python train.py --dataset="made-up ball-and-stick molecule models" --image_size=48 --crop_scale_min=0.8 --norm="layernorm_no_bias" --inner_norm=false --layers=6 --optimizer="soap" --beta2=0.95 --one_sided=false --adamw_lr_other_params=0.00088 --batch_size=64 --final_lr_fraction=0 --warmup_steps=2000
Rows from block 2 of a small masked image model, named by matrix and row number. Rows with one number belong to one neuron. Each number is 128 + 32 x the weight over its row's rms, rounded and kept within 0 to 255. All counts start at 0. After the name is the row's rms in percent of the matrix's.
After each neuron's rows are labels from the 100 images, of 14976, where the neuron reaches its highest value: "patch colour" is the nearest of a few named colours to the mean colour under the peak; "responds to" is what is common among them. Only what is clearly more common there than usual is listed. The data: made-up ball-and-stick molecule models. In brackets: how many of the 100.
# fc1: MLP up (model.blocks.2.mlp.fc1.weight, 768x192), inputs 0-95
# fc2: MLP down (model.blocks.2.mlp.fc2.weight, 192x768, transposed), outputs 0-95

fc1.146 095 [149 141 188 121 149 104 103 132 131  97 158 151 108 129 118 162 121 184 125 102  99 186 129  88 129 161 101 121 143 135 161 182 155 222 169  59 153 152 101 110 141 137 161 148 157 130 147  91 161 122 117 144 111 116 148 150 118 104 115 116 134  89 143 151  95 147 108 140 144 160 100 158 130 200 123  79  88 112 169 121 162 119 118 173 137  79  83  76  66  98 149 165 143 103 128 135]
fc2.146 079 [ 93  65 110 142 138 132 149 122 124 182  87  99 102  77 129  78 164  60 113 143 126  92 122 121 146 148 145 142 126  58  88 118 106  52 139 155  96 139 131 138 136  77  76 119 127 137 131 146  76 126 118 161 121 154 115 130 147 156 173 150 103 136  84 126 166 188 135 108 125 137  49  78 152 105 145 172 154  86  85 153 105 102 113 145 134 176 140 187 135 105 120 132  89  85 158 115]
patch colour: white (62)
responds to: space-filling (66)

fc1.15 084 [186 189 143 129 137 139  95 136  53 146 108 182 129 143 130 151 143 144 115  96 123 125 167  80 137 101 103 101 167 123 122  77 136 212 130 125 187  98 137 112 162 121 128 120 108 105 133  95  80 160 109 124  95 159 128  99 112 175 179 144 114  93 112  71 123 124 204 128  84 142 146 173  74 118 190 128 113 130 127 136 121 152 106  99 101 225 150  80 129 159 149 129 109 168  72 160]
fc2.15 070 [105 101 169 129  98 123 144 143 170 148 125 126 134 151 113 106 106 110 163 153 200 133  49 150  99 142 148 197  59 147 136 183 135  98 117 106 120 158 131 158 118 129 141 128 166 143 144 155 114  66 108 104 166  73 125 148  94  96 102  80 152 146 179 189 209 117 105 122 136 101  90  74 142 142  71 132 123 121 123 120 170 103 178 130 118 103 115 148 124  63 131 129 164  45 191 115]
patch colour: white (64)
responds to: small balls on sticks (64)

fc1.627 075 [104 126  39 124  58 121 141 115 117 124  93 135 159  84 155 159  83  63  15 141 104 130 180 142 115 135 136 113 194 136 166 169 150 104 151 120 102 152 135 135 202 104 154 119 129 160 189 180 106  92 102 153 144  51 142 119 100  68 123 101 110 114  99 136 151 110 159 140 131 126 150 119 127 165 147 130 126 138 164  92 185  77 134 155 103 164  97 145 114 115 167 181  85 118 168 105]
fc2.627 067 [132 146 187 173 201 174 131 143 121 114 164 110 114 175 106 145 159 139 250 107 154 112  72 108 114 123 104 110  85 120  54 152  91 129 130  97 148 114 133  62 141 124 145 106  81  55 101 124 180 170 160 105  77 232 109  99 194 189 139 109 128 180 137  79 115 149 104 124 110 121 114 150 123 135 128 120 136 131 138 195  63 164  65 106 119 119 146 134 163 127  95  80 175 164 116 127]
patch colour: purple (30); grey (30)
responds to: space-filling (98); balls: four (27)

fc1.307 085 [147 172 137 154  93 144 118 124 147  82 166 121  99  82 102 122 120 142 147 177  98 113 147 144 128 112 144 101 206 185 129 154 155 107 132 145  97 108  81 142 118 141 122 136 171 119 141  99  87  92 103 151 162 126 161  91 255 114 135 113 122 183 147 107 119 133 133 144 125 135 141 153 107 127 104 132 103 151  87 152 130 117 166 172  81 136 165 138 101  62 115 130 121 118 139 123]
fc2.307 091 [141 156 123 183 137 106 125 146 123 109 103 177 208 125 132 135 158 135 148  84 161 130  35 143 169 122 158 114 140 126 111 107 116  51  74 138 109 163  96 134 148 155  89 142 174 131 111 155 134 106 102 111 142 141 137  61 255 123  94 176 120  77 170  68 145 120 167 162 109 173 130 135 150 108 139 116 160 139 180  92 103 106 110 139 150 158 115 164 131 118 173 142  83 175 144 122]
patch colour: pink (41); grey (38)
responds to: small balls on sticks (85)

fc1.220 105 [119 177 144  85 184 130 105 148  72 119 108 152 146 137 158 117  82 154 131  76 164  96 122 136 144 171 159 110 100 124  93  83 116 190 166  65 209 159 116 142 115 121  95  95 154 117  89  97 139 107  71 160 186 133 149 153 118 149 164  24  85 147  76  76 134  79 115 141  95 155 140  76 148 157 158  83 147 141 134 142 111 154 129 166 152 168 160  77  98 144 123 118 143 122 151  90]
fc2.220 093 [112 136 136 158 128 155 119 118 146 151  85  59 167  95 119 140 185 106 123 191 142 149  91 158 101 115 122 125 132 124 104 204 130 179 107 161 108 121 131 116 113  90 101 149 143 131 117 120 113 189 149 134 138  89 123 163 146  97 153 197 130  85 115 129 213 168  86 112 150 127 107 127 147 118 132 128 159 164  85 153 154 107 149 142 113 106 120 156 122 175  97 137 155 157  90 113]
patch colour: blue (27)
responds to: space-filling (99)

fc1.611 099 [110  77 142 175  96  92  76 137 144 204 109 170 133 171 125 143 135 163 110 128 176 122 143 146 133 141 136 194 135 132  93 133 122 149 131 164 104  86 136 155  77 127 169 129 129 136 104 107  68  94 140 119  95 133 106  93 105  96 118 133 115  68  89 136 138 143 118 141  93  69 144 133 138  89 171 100  68 137 122 141 158 118  92 124 109  97 110 146 170 124 109 138 188 140 175 157]
fc2.611 106 [141 188 116 125 127 151 158 116 132 131 165  74 128 154 175  99 129 133 138 107 195 105 156 133  67 107 154 127 113 151 152  82 108  80 119 114 166 141 138 115 151  81 193 127 117 145 147 125 116 100  76 114 155 104 141 106 107 166 146  72 108 129 114 143 127  93 138  89 162 175 114  69 182 100 143 115 185 130 120 148 102 167 119 111  99 180 143 126 126 139 164 142 106 112 101 118]
patch colour: brown (61)
responds to: dark backdrop (78); small balls on sticks (67)

fc1.4 109 [125 106 125 163 151 136 156 110 149 132 116 109 184 181 211 161  35 131 185 144  67 136 128 184 165  89 113 153 129 164 129 127 118 142 114  96 116 106 142 131 124 128  90  77 111 135 123 107 127 145 154 152  97 143 117 136 118 168  93 151 136  73  99 111 142 113 192 121 118 161 182  86 123 153 127  68 157 127 117 129 130  91 124 136 184 154 133  98 120 119  44 130 131  97 120  97]
fc2.4 122 [141 165 121 119  83 159 122 130 149 125  76 165 102 143 133 156  99  99 156 193  94 129 164 189 119 140 143 149  65 135 119 166 107 163 111 131  88 163 133 121 137 175  73  98 105 140 116 172  90 121 163 144 125 153 145 101 144 129 123 112 113  82 137 110 147 107  97  76 179 141 237 137 142 139 151 116 162 102 124 166 118 175 157  70  79 156 136 150  98 100  73 136 140 131 130 109]
patch colour: brown (50)
responds to: dark backdrop (76)

fc1.601 096 [ 68 144 132 146 135 154 111 105 158 127 112  52 143 101  96 125 135 101 117 111 133 164 120 125 133 118 145 168 154 195 170  78  88 114 102 100  94  99 131 127  94  87 117  95 103  95  87 139 134  94  81  51 125 155  59 123 156 155 153 112  80  94 104 116  80  93 165 151 140 123 128 146 142  73 107  97 183 114 125 160 104  79 121 139 126 122 132 202 145 188 130 150 182  82  87  77]
fc2.601 096 [140 122 154 118 173 119 146 149 169 138  64  86 107  85 149 106  74  95 153 151 172 121 180 149 156 143 109 127 175 123 114 116 140 133 143  95 112 145 163 143  86  79  71 154 159 153 117  86 139 162  72  94 136  77  45 144 103 166  90 170 134 128 151 167 155 130 133 120 127 151 129  98 130 127 163 125 205 162 123 197  97 111 108 116 134 115 130 128 141 128 174  95 185  95 110 151]
patch colour: black (73)
responds to: dark backdrop (100); small balls on sticks (66); balls: three (28)

fc1.533 112 [ 84 125 133 112 155  80 113 158 165 162 154 128 143 202 145 183 118 169 117  77 189 164 108  91 115 109 143 132 131 156 141 111  79 144 120 109 121 103 127 124 125 195 172  69 188 117 122 159 159 104 120 118 147 130 115 164 152 160 141 142 108 146 188 124 114 117 152 167  92 176 165 151 139 158  99 118 111 154 150 125 128 142 118 174 136 138 153  92 120 122 134 115 106  80 143 141]
fc2.533 090 [ 98 135 159 108 176 135 138 124 128  70 128 108 112 139 119 115 170 156 147  96 148 110 155  72 125 164 142 126 159 114 159 116 134  60 114 153 116 144  74 114 172 157 120 129  98  94 111 153 141 117 175 182  60 117 128 128 163 123 113 109 143 146 128 125 114 175 124 148 195 140 169 129 133  99 144 122 137  84 102 124 154 146 122 153 102 103 112 102 177  67 132 103 127 126 166  61]
patch colour: grey (26)
responds to: space-filling (60)

fc1.272 114 [133 151  58 155 141  74 102 125 162 110 131 187  86  88 122 148  95 179 157 141 133  85 127  99 172 127 149 144 136 142 150 154  75 115 179  70 115 114 139 165 147  24 118 127 154 131 130 135 176 174 127 169 112 140 116 117 159 152 138 120  98 120 113  97 117 111 133 145 120  93 120 158 123 137 131 104 123 121  51 115  91 111 158 178 202 144 127 149 130 130 165 140 178 151 195 140]
fc2.272 117 [ 51 128 139 100 140 152 132 138 162  89  86 197 145 168 133  98  79 117 195 148 121 148 158 140 139 114 119 118  55 114 137 108 131 129 103 144 141 138 128 104 112 119 115 113  87 130 154  95 140 158 114 138 177 128 119 113 108 136  99  92 135 121 143 103 108 120 147 104 129 183 143  44 164 129  75 145 130  31 182 134 164 128 233 103 125 143 148 145 133 131 132 108  97 139 137 116]
patch colour: pink (48); grey (32)
responds to: small balls on sticks (86)

fc1.759 085 [163 151 140 179 227 149  81 143  96 146 139 133  91 139 157  92  94 118 135 117 138 134 162 105 152 187 154 175 116 112 115 104 121 111 157 119  68 136 145 130 180 132 150 164  90 123 133 131 150 154 110 141 136 138 138  89 114 129 114  74 110 198 131 172 180 132 162 154 124 151 127 144 110 131 156 178  75 101 125 111 144  50 103 121  29  88 118 130 173 124 151 112 163 160 125  72]
fc2.759 087 [135 106 135  86  64 102 167 119 139 141 128 140 168 126 105 146 135 135 128  89 135  97  51 177 129 100 121 141 186 133 154 153 119 131  82 181 183 134  90 145  80 113 105  88 132 130 139 121 104 119 195 106 114  41 113 152 181 104 130 166 172  49  93 120 108 104 101  94 113  76 127 102 156 187  61 102 186 136 137 124  97 140 136 143 131 138 165 138 110 137 109 143  99 130 125 170]
patch colour: brown (59)
responds to: dark backdrop (98); small balls on sticks (66)

fc1.573 103 [140  84 140 127 120 136 139 141 134 130 159 118  93  88  59 138 164 120 126  97 157  91 150 171 172 157 129  95 146 129  82 176  97 155 140 107 159 143 119 170 119 119 120 100 127 145 168 154  82 136  88 112 107  98 128 139 127 118  93  85  89  83 113 124 135 117 100 148 159 187 162 175 162 138  82  38 149 164 136 218 127  94 108 172 191 103 106  98 106 158 152 121 176 125 174 154]
fc2.573 099 [119 113 112 105 157 120 131 135 121 203 167 114 162 120 146 135 131  30  73 157 160  90 138 107 148 149 124  81 127 131  86 103 109 118 123 146  92 140 119 115 142 149 144 118 126 116 109 138 154 176 127 145  91 148 170 137 119 154  24  93  91 103 104  70 119 101 145 161 119 148 133 130 171  98 105 179 120 125 132  88 137 116 160 110 151 149 152  68 158 189 122 104  55 142 191 186]
patch colour: black (89)
responds to: dark backdrop (100)

fc1.517 092 [ 91 202  63 106  88 138 177 150 132 149 139 199 219 146  92 190 138 101  75  93 141  61 146 103 133 178 132  78 138 156 113 147 106 134 155 155 122 127 129 155 143 156 129 136 128 158 142 177 153  86 123 185 121 128 141 130 114 191 146 136 112 117 169 108 150 166 195 156 125 115 144 109 150 122 110 114  78 196 144 129 165 135 130 156 145 186 169 167 168 150  87 125 132 158 163 136]
fc2.517 082 [168  64 168 194 165  86 132 142 130 111 147  79 114 128 163 102 141 143 180 145 125 178  98 139 104 139 126 177 131 103 107 178 122 150 137  81 155 177 192  92 133  98 147 120 151 135 132 127 125 146 105 112 163 201 119 134 163  96 121 149 128 160  97 139 112  95  80 145 112 149 116 178 102 148 182 158 172 118  97  72 103 105 116 130 104 121  79 123 133 108 163 129 131  72 128 132]
patch colour: purple (41); grey (38)
responds to: space-filling (98); purple ball (55)

fc1.407 084 [142  82 181 113 125 134  59 146  95 116 131 122 154  55 161 156 132 195 128  87 149 154 147 123  97  93 255 124 133 103  96 201 160 163  90 157  96 103 121 150 180 119 143 141 115  99  81 119  99 157 127 101 154 160  98 140 141 118 146 117 127 100 180 161 118 116 170 115 148 130 116 137 148 106  75 136 146 151  92 126  86 107 109 138 117 129 129 110 179 184 115 210 132  98 144 165]
fc2.407 083 [138 154 125 171 115 162 205 187 140 167 125  90 121 156 147 161 100  96 133 157 115 133  89 109 157 169  29 171 138 155 127  91 115  75 172 107 172 179 138 136 131 139 105  88 176 163 211 137 133 120 126 154  96  81 116  96 164 135 158 124 125 170  75 137 116 134 160 126 138 134 146 138 120 141 126 153 132  97 132 126 181 141 209 155 175 148 138 158 108  57 116 179 130 187 139  79]
patch colour: pink (63)
responds to: green ball (69)

fc1.374 104 [154 123 165 166 162  63 191 149 176 179 168 127 137 191 101 181 107 175 134 167 187 145 120 114  87 119 135 124 160 100 144 146  69 105 121 154  98 123 122 124 162 112 121  69 113 160 100 148 167 100 167 155 110 153 166 133 182 101 103 109 127 103 114 119  86 122  80 106 129  68 138 102 157 111  84 120 131 159  82 137 118 121 134 106  91 115 112 149 117 151 169 118 109 183 132 172]
fc2.374 112 [146 129  78 154 134 178 125  99 180  75 137 158 140 116 165  81 124 160 114 115 140 142 118 146 105  94 127  93 134 111  93 146 110 181  81 158 167 100 104  74  80 137 158 166 142  92 111  79 139 164 114 129 104 163 129 129 196 134  91 113 127  56 130  95 102 153 115 101 104  80 130 110 141 109  80 108 139 135  96 128 128 162 112 152 119  53  95  89 108 158 109  93 160  87  85 114]
patch colour: grey (40)
responds to: small balls on sticks (66)

fc1.408 097 [ 47  56 111 166 112 133  65 140 185 143 126  81 133 101  86 115 101 117 127  87 178  59  98 159 115  60 101  88 129 131 112 138 183 115 109 128 155 125 151 181 121 160 169  78  98 156 124 144 158 118 152 128 184 131 132 140 135 107 154 122 145 186 112 120 110 112  84 133 104 118 132 119  90 190  65  77 166 203 126 142 100 134 105 134  99 122 146 139  84 162 140 135 106  94  82 116]
fc2.408 112 [146  57 114 117 119 138 138 125 213 144 115  91 163 155 124 141  85 145  76 130 174 183 125 175 135 124 150 153 122  89  85 134 115 137 136 113  93  75 124 105 123 176 174 167 107  97 126 144 133 128  90  94 151 224  93 156  99 128 128 126 119  99 138  98 154 141 116 114 133 157  85  89 159 170 128 149 118 188  84 114 129 100  97 169 125 130 127 115 125 128 142 110 187 119 156 114]
patch colour: black (63)
responds to: dark backdrop (91); yellow ball (79)

fc1.308 088 [152 170 144 147 135 141 184 154 155 187 122  47 172 106  93 124 187 130 150 127 118 161 116 135 113 134 136 101 198 161 167  93 146 115 130 211  83  40 124 184 111 118 132  95 119 136 146 154 133 177 143 124 152 177 124 129 173 150 107 144 157 184 100 136 129 163 118 126 113 197 189 154  70 121 113 112 128 136  92 131 131 138  98 108 103 123 176 109 101 142 112 132  65 108  79 109]
fc2.308 087 [ 90 125 124 131 130 148  63 103  81 108 145 158  78 135 147 148 120 140  87 133 123 116 136 152 130 138 153 181  70  80 100 128 114 110 122  99 146 185 145  75  93 161 132 135 133 122 139  90 120 103 151 109  64  67 163 111 110 119 100 123 138  83 166  82 138 168 155 165 142  93 160 121 167 157 119 117 118 164 137  81 125 107 126 122 169 154  98 123 115 145 137 161 152 140 231 124]
patch colour: white (62)
responds to: small balls on sticks (77)

fc1.409 122 [ 49 167  98 133 106 115 110 142 182 105 115 126 177 125 186 145 102 159 131  90  82 153 117 139  77 106 130 116 108 105 106 120 113 145 150 109 158 103 167 165  94 153 131  84 193 150 152 153 164 146 137 125 197 128 165 182 152 201 142 161 105 161 107 118  86  63 107  95  93 117 138 162 103 140 109 125 118 135 130 101 130 106 117 161 124 119 120 105 105 181 159 150 130 125 111 157]
fc2.409 105 [ 85 109 123 102 180 181 165 129 132 160  76 134 142 178  85 140  72 152  52 137 129 154 149 120 107 145 124 164 127 120  85 139 133 191 145 127 173  99 126 138 168 125 143 190 173 134 155 175  91 185 164 149 111 141 149 117 171  78 113 128 133 145 149 117 120 145 121 149 187  68 146  78 114 134 129 170 102 116 145 135 131 131  98 174  85 122  88 109 186  74 143 113 118 150 100  83]
patch colour: white (64)
responds to: small balls on sticks (70)

fc1.492 113 [156 134 135 121 103 148  90 171 161 150 126 128 113 112 138  99 150 139 164  98 193 122 154 153 122  94 105  75 126 198 102 152 157 178 133 179  91 152 111  84 117 122 125 142 114 134 191 165  91 107 149  98 137 123 128 148 135  70 161 134  94 135 120 108 135 120 177 129  97 129 101 106 131 157  72 135 124  33 115 133 121 112 150 119 104  68 113 107  94 144 105 123 131  97  81 110]
fc2.492 097 [164 190  93 135 108 115 128 120  74 152 114  40 171 111 136 159 179  93 123 126  56 126  83 102 129 154 122 110 119  90  94 147 116 112 138 107 151 140 149 120 130  59  69 141 168 125  89 120 128  88 125 176 112 136 165 112 120  98 114 106 108 139  38 127 198 136 105 145 128 166 148 130 116 122 128 111 107 174 151  93 152 120 108 169 101 161 130 122 160 132 170 104 131 182 134 139]
patch colour: brown (47)
responds to: dark backdrop (76)

fc1.437 093 [122  53 141 177 137 152  96 132 121 135 130  72 103 100 130 130 120 152 137 109 147 144 140  82 140 149  94 162 118 129 114  69 109 132 106 106  99 164 171  72  96 139 186 161 116 152 153 196 107 173 209 149  99 127 154 119 138 104 139 150  53 117  86 142  91 122 102 149  28 156  93 126 167 126 127 122  80 161 129 111 203 165 120 122 147 114 122 122 153 136 146 119  71 142 112 115]
fc2.437 108 [165 112  83 167 192  95 136 108 135  99 144 138 129 157 109 128 168 124  86  81 128 148 145 103  67 183 110 136 131 142 124  81 139 159 122  59 129 114  97 149  90 115 110  97 139 141 137 184 160  97 105 156 146 124 101 113 163  91 100  92  71  86 112  92 124 108 123 128 141 158 126 114 123 125 158 106 122 133 130 134  88 204  94 139  99 125 147  70 129 133  92 110 130 173 140 136]
patch colour: grey (34)
responds to: small balls on sticks (77); balls: eleven (26)

fc1.603 090 [ 75 122 213 120 150 121 133  94 185 112 103 163 129 140 130 117 126 119 131 130 139 169 129 160  65 153 137 127 104 106  70 124 173  91 146 137 163 143 105 129  92 125 118  15 100  97  78 132 132 106 100 112 187 142 133 159 162 156 108  94 123 135 107  83 154 121 176 144  77 119  65 123 144 157  93 155  97 119 138 139 154 118 145 136 133  90 143  99 118 164 155 105 109 130 146 179]
fc2.603 103 [201 128 103 103 123 222 150 143  95 174 171 134 115 125 131 111 108 132 161 128  96 136 150 113 107  98  99 116 147 177 149 122 120 155 130 102  96  96 151  99 123 165 146 172  83 128 149 135 146  94 112 170 112 147 111 141 122 147  91 107 161 113 123 142 116 104 119 169 157 144 146 108 163 106 165 113 134 184 159  83  64 125 169 213  94 103 159 139 122 113  82 128 156  92 135  98]
patch colour: pink (55)
responds to: space-filling (84)

fc1.113 080 [162 108 118  84 131 102 124 115 128 154  88 198  68 113 157  87 140 182 126 123  80  86 135  84 130 115 186 168 105 140 154 102 172 144  95 134  47 162 143  97  74 144 129  72 116 157 122 172 102 128  87 160 113 162  98 114 133 119 106  72 124  84 122 109 128 160 106 130 145 151 126 106 152 166 147  87 130 157 130 173 131  86 125 157 187 202 178  88 133 138 211 122 203 128 131 169]
fc2.113 094 [ 81 178 173 168 165 109  88 157  97  74 221 103 144 141 123 169 136 120 130 114 189  73 132 158 108 138  96  74 172 123 111 149  84 107 133 169 161  76 117 119 131  80 118 129 147 121 159 106 135 119 178 105 119  73 147 163 129 129  78 138 108 170 101 200  93 126 156 134  99 122 121 182 104 146 106 150  77 123 103 103 151 214 155 136 111 104 107 168 166  84  92 125  45  97 130 130]
patch colour: grey (32); brown (32)
responds to: yellow ball (93)

fc1.589 101 [ 74 136 159 142 153  98 121 149 179 101  95 135 155 110 119 125  96 202 117 173 150  86 101 177 123 116 183 144 113 118 152 123 107 124 175  89 104 155 157 130  84 114  98 135  55 128 114  93 107 178 192 110 135 120 111 145 135 104 132 135  98 106 145 129 157  70 122  86  98 186 100 126 143 108  76 119  39 108 113 144 111 188 158 146 188 114  84 142 138 103 103  81  84 116 141 116]
fc2.589 097 [141 171 182  82 120 127  78 121 116  98 170 158  99  82 162 117 122  88 167 186 135 173 208 119 132 143 126  81  94 168 144  74 187 103  30  92 132  69 181 146 118 115 182  74 156  89 132  78 128 143 108 113 127 158 129 136  83 150 166 104 115 135 140  99 160 127 105  97  71 132 132 119 128 154  87  92  97 130 133  96 115  94 127 113 147  83 211 165 139 141 100 151 134  46 168 127]
patch colour: brown (49)
responds to: dark backdrop (75)

fc1.44 113 [162 101 124 216 118 141  96 154 159 154 128 125 131 107 133 151 149 118  88 151 128 120 120 151 105 132 122 112 255  87 105  96 116 103  98 141 111 126  79 127 106 154 143 111 160 129 131 146 110 126 141 137  87 120 113 107 220 140 119  83 109 115 150 134 158  90 101 126 162 128 221 157 111 176 114 121 104 102 119 157 111  86 123  91 102 138 138 134 164 165 150 113 139 193 115 113]
fc2.44 084 [138 137 123 201 119 151 161 155 144 156 128 146 130  96 148 151 135 149 146  76 186  95 108 148 131 159 171 179 126 104 141 153 149  49 187 145 184 163 155  97 128 132 130  84 214 165 158 187 140 105 157 150 155  89 141  66 135 155 146 198 159  37 188 106 155 176 155  71 114 139  99 155 149 104 184 110 159 138 167 146 104 127 129 145 102 172 125 126  83 123 121 122 136 135 148 178]
patch colour: pink (56); grey (41)
responds to: small balls on sticks (78)

fc1.428 091 [146  90 114 103 170 157 118 142 132 130  64  78 127 164 137 154  72  88 143 153 143 106 154 140 139  92 143 108 144 169 125 141 132 128 143 104 102 133  66 118 112 200 141 160  99 132 131 129  73 107 130  84 177 123 116 114 119 116 111 125 101  68 201  79  98 125 174 130 116  31 117 155 143 160 111 100 130 159 132 151  59 149  86 132 143  97 199 121 134 105 208  84  95 156 125 169]
fc2.428 086 [127 149 119 205  80  91 155 115 148 146 173 125 138 118 123 132 195 137  82 124  99 157 108 127 120 140 133 121 118 103 133 140 106 123  96 167 136  99 128 146 153  96  94 108 166 122 126 115 151 157  66 123  42 147 207 159 167 118 177 131 126 184 143 161 146 134 131 130 119 210 116 120 126 106 147 168 127  87 138 126 190  62 164 105 122 155  80 139  89 113  41 146 165  83 125 100]
patch colour: brown (83)
responds to: space-filling (96); dark backdrop (89)

fc1.698 095 [137 130 121 151 156  81 126 140 168 106 114 169 164 132 144 102 128 135 129 114 140 116 113 122 118 147 149 134 108 139 128 115 108 128 123 127 167 138 121 124  93 123 154 138 121 119 102 107 116 194 126 132 154 125  99  74 255 111 142  47 121  85 162 129 126 118 103 170 136 123 130 171 154  69 172 130 130 135 124 118 122 112 142  89 161 103  96  86 151  90 149 121 119  58 106 121]
fc2.698 092 [123 128  87 195 115 135 102 128 137 144  96 133 144 182 151 141 163 147 146 122 157 134 101  98 138 155 102 120  57 136 163 110 118  68  90 105  86 137 109 140 150 184 147 130 203 138 111 126 118 108 133 167 131 137 117  76 210 119  87 182 135  86 146 106 107  91 136 137  38  94 177 126  90 136 142 157 117 135 197 163 150 142 148 122  95 123 144 166 154 101 143 129 124 188 100 119]
patch colour: pink (45); grey (43)
responds to: small balls on sticks (89); yellow ball (67)

fc1.46 093 [123 100 103 139 122 104 111 135  90   0 119 114 152 119 117  86 130 140 124 131 103 171  92 148 144 108 142 114 160 111 107 107 117  93 105 150  87 106  77 120 139 207 143 161 187 117 119 109 116 108 130 157 117 131  94  97 255 107  99 149 168 122 107 117 120 160 139 218 122 138 142 110 141 150  99 136 126 107 105 130 101 144 125 148 114 142 106  99  97 139 106 131 100 169 108 163]
fc2.46 083 [103 135 156 145 141 150 174 158 130 135 139 142 173 136 157 152 139 135 167 150 173 157 176 169 144 161 141 151 141 154 120 148 140 142 145 122 180 165 106 150 151 113 173  90 129 153 169 169 132 109 171 141 127 139 151  58 126 195 143 163 110 117 156 123 142 120 134 202 122 127 132 156 116 130 138 116 118 128 108 125 162 133 119 145 158 173 171 150 215 150 143 130 141 154 164 126]
patch colour: pink (43); brown (30)
responds to: small balls on sticks (66)

fc1.101 080 [153 102 129  90 155 159 177 112 126 130  92 132  87 111 175 229 152  89 139 101 105 115  42  82 132 137  95 127 192 103 151 153  67 107  74  69 166 121 147 119 143 172 146 158 175  86 161 160 136 125 151 111 166  72 103 133 162 166 128 157  95 125 186 133 130 146 120 118 195 196 163 117 134  88  69 138 127 129  65 102 148 108 131 102 104  93  73 193  89  96 139 149 157 175  74 194]
fc2.101 081 [124 115  93 175 164 142  81 142 139 166 166 128 150 163  99  48  94 162 179 146 159 148 194 186 119 122 110 142  49 126 145 130 162 131 117 125  76 118 116 123 123  59 145  90  92 145  73 133 136 146 119  98 126 215 172 120  94  99 120 109 155 121  89 175 134 109 152 172  86  66  63 124 120 110 154 127 123 135 188 137 117 145 109 138 139 186 150  88 155 167 115  62 105  51 181  87]
patch colour: orange (27)
responds to: space-filling (82)